{
  "image_size": 32,
  "crop_scale_min": 0.4,
  "inner_norm": true,
  "batch_size": 128
}
Rows from block 6 of a small self-supervised image encoder, named by matrix and row number. Rows with one number belong to one neuron. Each number is 200 + 20 x the weight over its row's rms, rounded and kept within 0 to 999. All counts start at 0. After the name is the row's rms in percent of the matrix's.
After each neuron's rows are labels from the 100 images, of 14976, where the neuron reaches its highest value: "lies over" is the class under the peak. Only what is clearly more common there than usual is listed. The data: made-up ball-and-stick molecule models.
# fc1: MLP up (model.blocks.6.mlp.fc1.weight, 1152x384), inputs 288-383
# fc2: MLP down (model.blocks.6.mlp.fc2.weight, 384x1152, transposed), outputs 288-383

fc1.471,114,195,222,200,229,194,186,194,245,157,172,195,184,199,272,217,214,205,191,195,216,202,205,212,171,187,210,189,224,201,186,183,217,217,251,184,206,180,183,208,217,183,173,203,199,220,191,218,194,188,222,214,204,183,231,220,194,162,185,174,185,157,211,215,216,240,179,185,185,194,197,210,184,211,239,157,218,188,236,209,223,219,201,183,235,182,159,189,218,233,233,189,191,212,198,260,179
fc2.471,124,143,177,195,228,190,219,193,212,205,216,188,208,188,164,211,185,201,200,181,191,205,172,182,167,199,203,193,167,213,208,221,192,188,188,197,235,191,210,207,181,240,196,156,195,206,203,190,166,204,179,215,201,215,188,173,206,214,196,212,199,208,212,193,171,169,192,194,189,188,178,233,213,193,166,166,199,149,216,181,170,206,200,198,210,204,176,190,219,195,196,202,198,198,234,189,233
lies over: red ball

fc1.523,098,141,172,212,196,178,207,184,195,226,159,205,182,212,236,232,199,162,214,199,198,226,200,205,192,197,187,201,163,216,211,207,173,209,188,221,215,205,213,177,198,236,181,237,175,182,198,193,229,204,192,181,189,209,206,218,180,195,224,231,192,194,247,199,196,186,187,206,174,212,221,204,168,162,185,204,218,213,172,172,223,204,202,217,191,199,221,186,197,175,177,186,173,219,199,179,225
fc2.523,111,184,196,193,206,201,153,205,222,184,211,240,209,218,202,198,190,226,177,213,234,192,199,218,222,181,187,181,222,195,201,192,189,187,200,176,207,192,164,207,164,197,204,197,175,220,196,160,180,195,214,202,168,185,179,203,241,226,208,219,211,215,194,236,223,226,192,214,172,210,180,203,210,173,205,224,202,189,204,203,176,227,216,191,219,213,165,196,177,213,169,227,178,196,221,194,206
lies over: stick

fc1.393,106,229,202,198,237,230,215,203,191,213,187,185,195,195,239,231,208,175,190,186,206,196,171,209,220,233,193,191,181,192,165,214,162,185,164,177,193,211,162,196,172,212,220,169,190,190,162,228,218,213,204,203,244,182,214,186,228,227,205,216,188,195,161,190,198,182,170,200,238,174,189,198,214,183,216,208,213,236,184,206,181,198,202,225,187,212,220,170,195,180,190,236,168,201,168,191,235
fc2.393,121,259,196,195,193,196,230,219,197,193,181,212,247,188,198,227,181,196,234,179,196,160,186,193,206,168,197,190,188,196,204,209,209,173,185,206,188,187,215,183,199,183,217,166,208,190,202,173,174,217,177,186,223,172,211,204,200,212,175,245,165,225,180,192,222,209,196,210,240,180,209,217,197,191,209,190,199,231,183,200,180,191,204,242,184,200,202,205,205,181,219,221,158,212,187,219,197
lies over: white ball

fc1.365,097,201,178,213,188,201,194,210,166,203,194,192,190,169,206,234,223,213,213,227,218,197,214,202,170,208,203,225,224,207,219,231,176,172,187,178,218,169,225,196,201,167,224,194,218,218,212,183,234,205,203,224,184,172,195,183,206,203,164,204,189,199,191,192,199,210,180,173,206,215,181,210,196,250,216,210,160,225,198,198,205,209,230,190,200,140,189,220,199,240,196,215,210,223,236,197,225
fc2.365,102,205,174,181,222,197,202,208,168,173,216,189,144,203,210,230,199,230,163,174,182,191,186,204,181,205,194,212,202,208,198,204,186,196,188,188,208,202,162,211,190,190,164,210,164,161,219,207,184,187,217,213,208,220,165,209,211,197,207,200,171,172,168,180,162,214,164,205,161,199,173,203,202,179,174,186,198,127,220,164,204,193,184,188,213,223,151,206,208,202,203,197,188,204,216,177,194
lies over: green ball

fc1.582,096,215,172,185,212,202,229,232,193,201,203,209,210,193,185,159,165,182,175,227,215,207,215,210,199,199,221,211,217,199,202,217,210,220,200,201,167,199,197,203,175,204,182,179,202,219,200,201,175,186,180,186,181,196,221,179,211,216,176,141,182,225,213,215,194,177,211,224,201,217,212,185,213,199,198,248,199,218,209,232,193,204,189,200,206,178,230,236,198,191,188,194,222,194,181,199,202
fc2.582,064,170,260,237,197,191,199,246,166,200,199,194,173,184,227,188,181,185,205,211,205,196,163,196,203,217,217,187,184,197,185,219,185,194,209,172,222,219,200,210,209,189,214,171,226,181,208,184,199,183,203,229,199,197,219,178,184,185,219,169,201,211,203,190,197,183,191,220,206,207,195,219,195,172,213,179,198,210,208,211,193,182,206,225,200,200,219,180,206,211,196,205,194,198,207,198,192
lies over: grey ball; blue ball

fc1.355,095,172,218,187,187,238,202,219,176,208,191,198,168,182,198,175,209,208,151,199,217,191,222,219,197,182,222,211,221,193,167,187,189,217,177,228,175,222,202,189,168,181,224,207,204,212,199,197,182,245,195,188,215,207,233,205,173,201,192,161,179,218,216,191,203,201,193,159,207,173,189,167,207,206,204,197,171,195,232,175,207,166,187,210,210,166,209,213,199,207,179,184,185,216,187,181,201
fc2.355,078,183,231,236,182,200,226,199,146,226,171,201,219,213,226,190,194,194,188,210,203,256,203,201,189,185,198,173,202,187,212,220,216,209,180,204,163,205,220,217,205,214,167,183,211,209,187,175,203,175,187,186,196,203,225,172,169,193,190,167,231,210,189,155,184,185,191,223,205,221,197,192,207,210,190,203,211,207,198,217,223,190,194,152,196,180,212,192,203,216,215,191,180,194,199,202,222
lies over: green ball

fc1.619,099,202,198,187,250,221,195,182,224,148,192,200,181,199,240,225,198,177,213,206,215,183,227,201,185,192,217,181,224,219,184,201,214,206,169,195,217,215,183,206,218,149,218,153,183,205,209,220,174,151,191,218,205,167,217,215,231,195,180,189,169,191,188,230,198,199,219,211,160,206,216,201,183,210,216,215,181,207,230,201,198,207,197,198,198,173,187,205,179,223,233,224,220,208,193,218,212
fc2.619,116,168,206,222,176,177,229,206,190,198,219,238,182,213,175,190,215,201,212,210,198,195,229,220,203,206,196,214,190,175,199,190,212,206,202,229,223,188,212,189,188,211,154,173,193,195,200,236,234,219,208,195,196,204,194,201,185,188,195,212,212,206,222,199,189,214,228,208,200,191,190,206,163,187,189,200,189,193,184,192,224,208,192,184,216,191,194,200,185,219,206,168,216,205,232,186,227
lies over: yellow ball

fc1.170,099,214,203,225,198,230,242,200,188,197,171,232,190,200,194,199,185,202,205,206,201,214,183,178,170,211,184,211,206,195,171,206,163,183,176,185,178,195,195,157,153,210,203,210,192,195,168,182,213,190,178,218,181,183,178,230,224,158,237,221,186,220,199,194,211,209,214,217,179,206,208,159,138,209,181,218,214,210,215,171,225,211,203,194,189,218,201,207,206,200,184,205,203,216,157,205,219
fc2.170,134,172,210,186,203,178,163,229,210,199,223,232,191,196,165,217,193,206,227,197,199,219,210,194,158,181,189,191,197,213,164,198,190,176,188,183,195,184,206,197,189,194,208,171,184,207,153,190,186,200,198,215,205,187,178,162,189,211,190,203,237,164,143,214,171,199,182,197,195,190,183,200,195,162,183,180,207,197,188,179,194,223,209,192,179,222,164,180,185,198,168,194,181,198,217,157,182
lies over: stick

fc1.89,107,190,182,221,205,223,229,179,174,191,192,184,191,177,185,154,192,209,186,218,227,178,175,206,182,218,213,185,212,201,225,214,230,179,181,200,206,231,191,192,219,233,205,206,177,209,190,235,216,182,201,213,176,201,202,207,219,199,205,246,188,188,194,226,234,251,214,193,191,195,187,166,180,253,187,218,173,230,197,192,201,181,205,211,183,208,212,190,198,194,180,222,212,158,179,215,213
fc2.89,104,205,194,175,189,190,187,192,178,185,176,247,224,186,167,230,197,210,233,193,197,157,163,225,196,225,196,182,186,187,225,153,179,187,188,179,207,188,190,204,194,183,213,137,178,190,175,180,188,205,201,170,212,193,200,193,195,206,200,206,212,179,188,203,195,203,211,187,181,187,171,221,203,167,205,166,206,198,217,182,218,217,172,208,221,199,176,201,200,193,180,205,145,200,193,188,166
lies over: stick

fc1.596,101,173,244,184,229,203,201,209,219,221,204,208,242,185,178,186,199,218,180,208,219,190,212,204,206,155,216,227,195,225,191,186,177,185,212,207,218,193,177,185,185,190,187,189,193,221,186,233,208,181,207,207,184,174,247,169,215,218,210,117,187,176,194,203,197,227,196,222,184,224,205,217,205,190,208,187,197,181,192,206,185,225,193,171,210,147,211,218,205,196,205,201,208,199,222,168,201
fc2.596,108,182,213,203,235,198,218,215,141,216,181,198,198,228,220,192,206,191,187,212,199,226,165,203,197,213,212,204,215,193,219,187,191,201,216,194,199,210,210,188,198,186,195,200,211,195,225,200,201,193,187,228,216,191,219,173,212,195,197,179,195,220,207,186,203,198,176,252,204,217,185,229,195,154,196,180,186,199,207,214,203,212,171,178,208,201,214,195,206,213,204,201,210,182,223,175,255
lies over: orange ball

fc1.540,100,216,169,186,202,223,222,194,233,181,197,148,194,216,201,225,208,182,186,203,188,225,179,174,206,193,157,178,175,169,201,210,186,214,214,204,205,195,216,182,197,208,215,177,220,204,217,247,186,194,217,192,232,212,202,190,207,181,227,201,200,189,219,198,197,190,205,180,192,181,204,237,202,204,208,170,182,164,230,183,187,216,196,186,192,205,190,194,210,194,220,207,214,232,189,204,189
fc2.540,116,214,177,218,200,189,224,205,190,191,205,151,172,192,219,174,188,191,184,186,190,231,147,215,195,187,188,195,186,187,204,219,204,194,194,198,185,194,203,215,206,203,183,191,209,199,234,160,194,212,193,207,178,240,186,201,176,192,203,194,171,180,176,182,186,186,184,195,177,206,183,174,198,183,189,205,168,211,184,183,232,185,202,192,190,201,177,198,168,213,174,194,225,207,190,207,208
lies over: purple ball; grey ball

fc1.122,101,198,162,167,180,252,196,186,244,169,175,236,180,189,216,235,185,195,189,213,159,198,183,206,204,185,212,226,187,192,201,194,201,209,212,200,185,180,200,199,222,195,206,218,206,208,195,197,209,193,183,206,185,184,218,183,228,223,190,175,218,176,185,173,187,171,190,214,221,179,242,171,217,184,219,180,222,188,205,200,216,227,223,200,220,203,185,230,214,189,271,198,201,190,218,191,193
fc2.122,067,175,201,216,220,197,195,219,206,209,188,213,196,178,195,230,186,201,188,181,194,202,152,183,190,222,189,201,157,218,204,215,169,195,180,187,205,201,196,197,200,212,207,229,220,159,213,196,205,190,188,224,209,193,192,193,180,171,217,226,195,244,209,183,203,189,197,209,181,185,197,216,207,215,188,163,216,213,198,183,205,211,207,194,178,207,189,191,208,210,148,207,164,204,168,209,216
lies over: grey ball

fc1.385,093,184,221,178,203,209,192,166,208,183,228,186,204,210,165,180,181,203,188,178,206,177,213,234,207,166,185,188,216,199,181,183,193,222,184,204,242,206,195,178,204,169,170,187,200,206,187,167,231,232,184,197,152,215,219,158,193,228,178,160,187,194,188,184,195,218,201,152,195,175,196,170,197,209,200,220,180,197,225,206,214,239,188,172,168,210,213,191,225,195,188,239,180,210,208,213,217
fc2.385,105,216,251,183,215,195,180,245,175,217,203,219,197,228,195,187,204,196,181,192,214,209,186,168,191,185,234,199,204,208,204,204,194,205,189,199,183,208,193,197,201,190,185,185,202,212,200,202,232,188,199,205,192,180,206,203,210,243,186,216,204,173,177,229,221,218,185,223,180,188,214,259,190,191,186,193,188,208,210,215,199,199,224,189,195,193,230,203,200,187,200,224,219,173,205,191,201
lies over: grey ball

fc1.629,089,215,207,178,205,231,192,203,233,206,194,157,205,185,210,199,174,192,209,167,197,221,190,190,197,212,157,202,229,179,192,193,193,184,219,179,187,183,223,206,179,202,185,179,209,180,201,232,190,250,201,193,187,204,188,183,191,207,209,174,209,172,154,214,209,165,181,154,169,232,178,226,195,198,199,208,216,200,218,224,189,202,190,180,199,193,200,207,243,165,206,209,190,214,173,183,215
fc2.629,068,160,172,191,220,215,212,237,185,185,186,213,202,206,207,215,204,248,162,212,187,207,213,197,209,251,222,199,205,196,215,192,154,190,208,206,188,191,214,199,199,194,206,216,219,205,191,193,151,175,206,192,204,199,191,182,214,174,198,192,179,175,161,212,198,205,211,221,204,235,165,204,212,169,182,183,204,167,213,186,229,231,182,223,220,165,165,183,214,226,237,209,184,216,219,185,192
lies over: yellow ball

fc1.477,110,229,177,212,227,212,172,180,213,163,196,178,192,206,227,210,185,201,167,226,193,223,197,204,200,203,181,181,227,210,173,210,198,199,201,218,169,195,207,190,205,188,188,266,190,205,202,165,194,192,215,213,207,215,220,185,207,152,209,191,184,179,221,204,225,209,215,178,203,195,181,245,212,189,206,189,202,203,204,210,210,214,186,194,200,194,190,200,227,203,241,209,195,172,193,206,202
fc2.477,158,182,168,202,193,172,203,174,196,176,218,169,190,191,156,210,197,192,183,189,184,218,163,187,176,188,197,189,178,223,224,197,196,199,192,211,212,189,195,202,193,225,237,173,215,208,200,228,171,208,177,195,192,253,191,206,207,219,202,209,177,229,197,190,158,167,176,195,184,198,181,218,213,227,158,195,194,157,193,186,192,205,201,210,206,202,195,191,203,207,219,202,208,222,196,229,219
lies over: green ball

fc1.486,089,209,201,267,187,211,185,202,179,204,203,161,211,213,219,211,193,182,246,208,228,190,189,202,187,204,190,198,210,200,193,186,212,201,194,217,222,174,200,223,177,195,201,168,172,231,169,192,213,196,203,228,208,175,209,204,163,241,174,214,174,219,163,179,217,205,219,206,145,210,199,205,163,230,185,224,174,225,190,204,185,183,208,214,199,176,192,209,178,212,210,218,164,184,237,211,227
fc2.486,075,215,178,189,183,225,190,204,179,196,223,186,203,170,196,196,193,187,207,185,196,163,219,180,196,169,187,211,185,194,180,176,226,181,186,197,199,216,208,185,210,151,205,215,212,182,224,218,161,211,207,197,227,198,199,177,207,186,196,195,162,180,153,168,192,190,203,182,241,174,203,230,215,189,185,222,193,199,201,220,213,187,225,197,202,204,200,248,210,172,209,187,227,201,158,200,218
lies over: white ball

fc1.620,085,171,198,219,195,172,187,191,223,222,186,198,216,221,189,173,200,232,198,221,182,210,186,215,173,190,216,165,223,213,195,216,195,219,185,211,210,230,202,193,226,212,208,221,174,196,198,157,201,223,207,231,174,193,202,240,194,192,191,171,187,207,195,201,208,202,189,203,239,194,245,191,184,209,207,187,196,200,166,183,232,182,220,197,189,214,204,196,189,225,198,209,225,201,202,221,162
fc2.620,069,186,206,183,244,207,188,181,199,200,194,161,220,178,225,189,220,190,153,246,213,229,209,192,201,200,208,213,203,217,219,199,175,221,207,198,203,196,183,194,201,192,180,203,191,199,194,196,184,164,227,209,216,151,208,186,228,195,180,172,193,185,194,219,207,207,195,206,207,186,192,230,206,195,176,208,223,197,205,194,174,182,191,198,226,198,229,224,238,179,191,206,180,213,193,174,175
lies over: red ball; blue ball

fc1.52,095,211,204,200,186,201,175,197,219,179,199,180,171,177,200,174,190,195,174,193,219,237,211,216,206,188,190,226,204,193,172,226,177,159,205,195,194,165,218,161,188,181,212,190,212,172,211,240,224,181,217,207,191,196,184,237,212,189,247,212,191,212,212,202,213,175,161,203,223,214,174,232,216,173,226,223,160,196,212,203,202,162,235,204,187,210,183,213,167,167,184,219,209,195,184,180,214
fc2.52,049,201,197,185,226,168,182,211,216,190,210,176,167,188,251,172,179,199,179,209,223,196,173,227,227,210,223,196,203,205,212,205,170,202,197,197,181,239,218,195,186,166,183,156,195,212,236,155,178,198,191,198,193,203,183,200,221,195,190,187,211,167,154,191,220,199,184,202,219,222,190,191,208,204,213,198,208,201,215,197,193,180,181,212,215,179,175,248,191,211,194,192,229,199,183,172,196
lies over: red ball

fc1.12,101,190,259,212,194,198,214,203,182,178,184,188,181,193,196,169,192,205,180,208,205,183,223,234,223,213,217,222,203,186,171,197,203,244,174,193,199,201,167,182,202,189,202,168,182,231,227,228,208,164,216,167,211,211,202,209,180,215,212,213,157,194,204,175,182,248,224,203,189,217,170,202,214,204,171,214,197,217,216,193,210,188,201,223,219,205,194,219,172,215,227,197,207,213,200,207,197
fc2.12,085,200,183,215,179,201,167,239,218,200,190,193,184,199,206,201,180,195,186,224,185,201,192,211,204,181,207,164,163,167,246,195,178,199,216,173,204,207,186,197,183,182,184,184,210,203,211,175,189,226,211,183,208,189,176,214,180,216,224,235,240,197,209,215,203,223,189,188,200,205,192,199,200,218,223,198,213,230,195,174,214,205,194,192,189,209,213,182,190,231,181,203,150,192,151,225,167
lies over: green ball

fc1.513,105,174,164,200,228,192,216,200,163,167,183,213,177,201,207,201,179,179,208,202,171,198,213,207,221,205,200,220,200,207,159,178,163,204,162,214,226,181,205,193,185,175,204,204,171,201,189,195,176,172,204,219,199,198,212,198,214,206,184,243,176,211,185,195,209,211,227,195,195,212,188,214,195,200,199,150,177,237,195,212,208,176,194,196,209,210,203,212,243,184,192,200,199,213,202,183,259
fc2.513,122,182,166,199,220,195,181,201,209,169,195,215,187,225,217,173,194,214,154,218,227,184,200,187,220,198,205,183,214,162,219,197,158,194,204,174,207,208,184,204,174,216,206,205,178,181,220,210,193,199,207,185,183,221,174,184,230,190,209,232,171,210,224,190,215,188,211,211,172,218,178,210,239,169,183,227,198,159,229,204,207,212,199,221,203,189,177,203,204,208,162,211,193,209,214,200,183
lies over: yellow ball

fc1.71,100,184,253,190,170,185,195,203,135,213,195,196,220,186,207,217,222,207,169,226,202,199,223,202,181,153,228,229,196,189,186,186,199,178,209,179,203,207,148,205,178,168,200,207,154,255,222,205,221,194,215,172,182,197,192,227,200,178,195,184,196,184,201,200,183,211,176,183,175,196,200,192,196,180,229,195,232,219,176,199,192,202,202,184,194,181,186,187,193,201,189,190,161,177,215,208,196
fc2.71,127,223,185,186,207,177,180,197,200,170,192,182,216,211,222,209,179,189,161,208,246,226,194,226,208,181,233,201,215,170,228,204,154,209,213,166,189,209,162,199,179,182,184,179,181,195,215,163,148,200,217,210,174,182,194,200,227,216,210,162,231,205,214,226,203,193,151,200,172,227,192,209,188,181,188,222,191,137,240,219,189,192,185,215,211,191,177,206,170,232,188,196,236,192,219,188,198
lies over: red ball; green ball

fc1.535,088,183,229,176,183,197,182,198,191,197,187,173,188,206,222,195,152,185,168,204,184,212,193,210,217,208,208,174,181,188,200,179,221,217,185,169,211,249,201,197,138,192,230,201,220,178,178,191,195,192,210,201,222,200,206,198,207,185,232,187,183,202,229,190,194,219,159,170,218,200,184,206,220,195,211,162,232,232,210,202,192,191,210,241,198,193,182,205,205,233,188,198,196,228,198,184,204
fc2.535,108,169,230,162,214,215,222,228,187,212,164,180,234,182,190,173,171,198,163,233,191,215,210,199,211,183,196,194,217,183,197,193,169,181,204,185,212,200,199,191,196,216,188,181,187,231,200,188,183,195,172,194,167,189,205,197,182,197,171,189,195,209,211,203,199,205,209,216,225,205,209,185,189,158,204,193,192,241,212,215,195,195,178,149,174,178,179,212,253,205,219,210,204,183,186,182,203
lies over: purple ball

fc1.127,101,219,210,189,224,191,165,191,208,188,193,211,202,187,199,222,223,189,211,202,184,224,199,192,174,205,198,231,235,223,188,249,190,208,213,203,217,202,235,204,210,188,193,186,220,196,215,176,189,200,163,212,193,160,208,182,207,182,202,221,202,205,185,197,199,171,215,179,181,199,226,214,163,223,174,173,158,202,172,209,181,158,197,181,174,184,165,201,199,186,213,180,187,205,198,192,233
fc2.127,112,181,200,166,250,181,200,212,221,196,221,198,201,175,198,195,204,226,199,188,175,204,199,199,201,229,213,203,192,225,210,197,185,212,201,185,220,179,190,221,210,209,194,156,163,225,209,177,171,206,201,194,172,228,175,165,189,192,201,191,178,195,227,184,211,203,194,212,205,182,195,219,201,196,159,190,182,192,205,164,183,216,209,177,214,184,142,219,232,214,171,221,165,205,190,189,211
lies over: white ball

fc1.316,091,208,163,233,181,222,190,263,214,206,161,201,183,221,222,232,211,193,245,187,207,207,174,236,175,201,195,190,218,166,202,203,200,170,162,161,204,181,223,196,213,214,197,206,201,204,205,216,228,190,221,229,207,204,191,192,194,226,223,168,212,173,187,190,191,196,202,225,223,182,192,203,180,219,194,203,199,200,195,190,219,233,162,212,210,197,217,211,211,194,214,177,227,169,166,178,198
fc2.316,102,194,177,231,198,185,192,176,159,192,233,184,165,179,204,208,221,213,175,153,188,219,164,185,189,199,191,184,179,222,183,199,192,197,202,206,199,209,187,217,207,197,196,207,211,177,231,180,209,221,201,212,232,212,165,184,183,173,205,199,196,187,161,198,193,182,204,172,165,181,184,201,218,208,190,190,207,189,187,175,226,193,224,182,184,217,210,190,177,188,160,216,177,200,179,194,194
lies over: grey ball

fc1.671,100,205,211,205,213,184,217,186,211,189,173,189,202,216,197,199,213,203,196,179,181,210,181,228,184,217,190,215,211,184,146,189,180,231,168,149,205,208,214,196,193,178,208,212,182,203,199,195,181,216,217,198,226,191,211,205,181,181,218,240,179,184,133,210,213,199,198,198,229,185,188,175,195,204,199,209,219,208,221,188,214,209,195,196,181,200,185,206,186,185,203,202,199,172,206,180,212
fc2.671,115,185,214,213,207,221,184,212,178,192,195,194,206,215,221,184,188,225,196,213,213,196,236,179,191,219,214,208,222,193,181,203,206,210,142,217,191,207,150,192,188,211,211,226,192,202,199,199,230,182,171,177,187,220,183,201,235,185,206,232,169,253,192,197,224,178,208,187,195,218,192,204,200,197,171,238,177,209,223,200,186,207,190,199,186,182,188,221,180,189,170,223,179,204,193,201,221
lies over: white ball

fc1.30,090,182,192,179,222,174,199,224,244,224,207,217,228,194,186,157,176,217,180,206,206,190,191,216,174,163,167,186,192,188,185,234,217,206,243,229,224,222,185,193,186,178,208,222,212,217,188,175,209,175,222,195,178,208,177,226,178,202,217,198,176,211,224,187,197,196,185,195,178,169,229,168,193,219,194,217,166,184,213,215,231,176,218,193,206,189,190,190,199,225,198,200,237,256,196,211,203
fc2.30,075,166,203,187,227,199,189,224,201,193,205,193,203,189,159,199,208,227,186,242,208,237,216,204,180,194,247,222,188,197,214,207,185,200,200,200,230,199,193,180,224,201,195,146,195,224,201,207,191,174,194,207,200,182,230,217,196,222,186,175,208,202,184,213,154,181,191,173,187,193,204,233,195,177,180,214,199,196,203,178,198,197,202,192,208,211,218,221,211,191,184,217,179,201,216,190,174
lies over: white ball

fc1.241,099,211,241,213,205,215,187,217,177,220,186,208,197,218,195,166,215,184,194,206,219,211,190,204,218,197,228,190,205,198,154,211,171,183,209,185,205,214,175,169,222,197,199,202,188,197,201,192,190,203,180,178,156,192,175,225,204,192,194,232,187,205,257,197,214,233,193,176,179,203,208,200,161,164,198,207,199,204,185,219,203,233,180,178,209,186,210,194,183,212,154,201,160,186,182,232,182
fc2.241,099,218,180,190,221,189,184,215,186,207,177,177,207,186,201,183,190,203,182,207,237,179,200,207,216,200,223,213,201,197,206,184,156,206,212,193,212,204,165,202,189,194,194,185,193,225,204,147,168,225,233,199,177,196,195,221,254,176,208,202,180,223,218,227,220,224,168,215,213,208,194,214,186,186,195,210,198,183,215,209,172,215,200,196,214,196,204,212,200,225,186,208,232,182,157,187,180
lies over: red ball

fc1.311,085,208,229,194,201,220,211,173,199,188,205,155,196,225,184,143,193,188,161,210,220,205,181,221,229,206,222,215,205,200,215,238,210,211,156,227,197,197,216,232,209,199,185,212,188,241,193,214,223,165,206,188,198,224,216,183,206,209,203,208,170,210,194,163,206,238,190,218,220,195,183,162,186,204,212,208,226,252,215,201,185,169,212,236,230,195,192,217,183,185,218,205,203,177,208,206,201
fc2.311,100,162,194,202,177,199,189,201,201,204,184,220,175,182,196,213,189,207,222,241,184,201,201,209,204,207,192,164,186,178,211,203,184,190,208,170,199,198,179,195,212,167,179,177,218,209,221,172,201,223,210,189,203,188,190,224,183,169,210,252,173,211,203,199,200,189,194,206,192,188,183,189,216,214,220,191,205,242,191,175,189,201,188,159,185,216,220,182,236,228,218,203,148,180,150,213,181
lies over: yellow ball

fc1.212,104,196,202,179,194,198,194,229,237,168,185,199,164,228,198,225,151,204,202,200,166,192,197,215,253,183,197,192,179,204,191,188,197,192,199,208,184,222,169,230,178,178,209,186,194,228,223,191,213,213,185,170,204,239,222,165,211,207,223,156,206,193,196,177,220,182,208,225,197,180,214,155,202,187,226,208,237,191,213,202,185,229,168,193,211,209,191,191,142,221,157,170,180,219,199,227,203
fc2.212,127,194,212,211,222,205,203,216,192,219,206,144,196,219,232,199,201,200,162,194,197,224,175,218,180,163,209,188,160,198,183,214,214,202,211,202,208,199,188,193,197,176,172,219,200,180,164,158,210,197,198,239,226,213,181,156,177,182,213,171,160,190,197,185,195,174,182,218,229,227,182,207,199,197,174,201,210,177,220,197,222,202,174,142,177,204,184,167,167,223,180,199,178,194,197,161,236
lies over: blue ball

fc1.476,112,193,172,205,220,223,188,185,217,210,173,197,190,204,212,212,197,187,178,192,190,220,232,181,195,193,196,200,230,211,212,234,208,184,192,163,193,216,214,208,208,221,218,210,180,181,203,219,223,175,209,192,220,187,181,180,215,173,164,178,192,212,181,185,173,168,185,219,223,190,184,218,214,218,187,193,198,193,228,184,166,171,214,194,183,200,196,188,211,189,229,199,205,198,191,202,218
fc2.476,096,185,204,181,208,193,210,212,160,191,204,158,194,176,226,210,214,190,186,209,191,201,205,216,219,203,200,181,206,211,207,209,168,201,195,203,232,199,216,217,182,198,195,205,176,189,207,161,172,194,197,190,198,216,170,173,188,173,204,194,156,211,179,183,177,196,184,230,214,219,198,198,201,168,201,206,204,184,203,188,210,196,190,196,196,204,164,236,223,233,185,192,203,203,189,199,236
lies over: blue ball; purple ball

fc1.436,091,242,228,220,175,206,185,218,192,237,184,223,190,186,195,155,215,227,206,216,217,212,214,212,163,179,155,199,196,188,207,177,192,209,141,211,185,207,175,241,193,208,193,193,234,228,218,160,227,170,173,201,197,199,206,194,162,169,160,209,191,163,173,190,193,183,220,216,207,156,179,174,229,207,181,203,214,191,212,218,176,185,216,212,229,234,202,215,188,181,215,204,193,203,241,204,190
fc2.436,059,206,180,223,201,207,200,204,220,203,182,200,240,184,189,204,197,190,253,205,214,190,222,219,189,177,162,173,198,204,187,213,209,193,193,206,197,204,233,205,180,195,212,196,209,230,184,185,187,206,180,197,217,178,182,185,204,225,172,206,153,232,124,194,195,160,221,179,230,188,192,201,198,201,207,207,203,201,206,216,204,210,213,203,190,214,197,195,180,185,206,225,194,191,230,197,185
lies over: white ball

fc1.185,113,178,200,184,218,251,176,213,233,189,177,174,192,204,233,185,218,183,180,191,207,182,174,188,182,195,236,169,207,188,204,190,241,200,190,213,185,195,203,197,184,192,241,220,227,196,170,183,182,225,172,190,206,199,222,190,247,201,201,189,195,200,172,197,212,218,173,187,214,185,205,195,183,210,219,210,229,188,227,186,174,222,228,184,217,193,157,204,229,237,194,236,190,181,220,194,186
fc2.185,138,203,227,256,198,201,191,210,134,211,202,205,193,233,185,178,212,230,207,180,183,180,199,197,210,213,231,201,189,233,207,206,204,206,203,215,205,187,186,204,223,205,207,202,198,233,198,206,191,189,228,198,212,230,179,171,179,212,193,190,225,196,167,203,199,195,181,207,185,196,205,211,247,251,236,211,210,183,207,173,216,172,223,227,201,206,214,203,192,197,173,219,135,195,179,202,193
lies over: green ball; red ball

fc1.423,110,205,163,203,196,202,157,199,184,172,166,203,204,217,212,201,185,184,201,202,221,211,192,200,210,183,204,177,216,178,219,208,159,192,217,187,167,201,200,203,177,181,178,197,195,223,184,168,185,167,235,211,191,173,219,220,203,195,211,232,185,181,210,205,225,229,169,183,163,188,210,193,205,182,189,202,176,188,200,220,205,190,184,236,197,206,201,208,176,183,147,162,196,192,206,176,176
fc2.423,097,239,183,189,204,187,183,178,225,199,198,158,245,191,203,176,185,216,177,214,236,171,201,205,237,207,214,190,211,176,217,187,159,200,231,204,198,207,198,184,202,195,208,214,190,194,205,187,156,204,191,178,196,183,213,224,214,234,205,184,223,215,214,200,237,195,165,173,220,211,203,175,180,209,203,203,198,193,228,223,197,211,190,213,200,199,212,205,218,216,223,187,258,199,211,204,195
lies over: green ball; red ball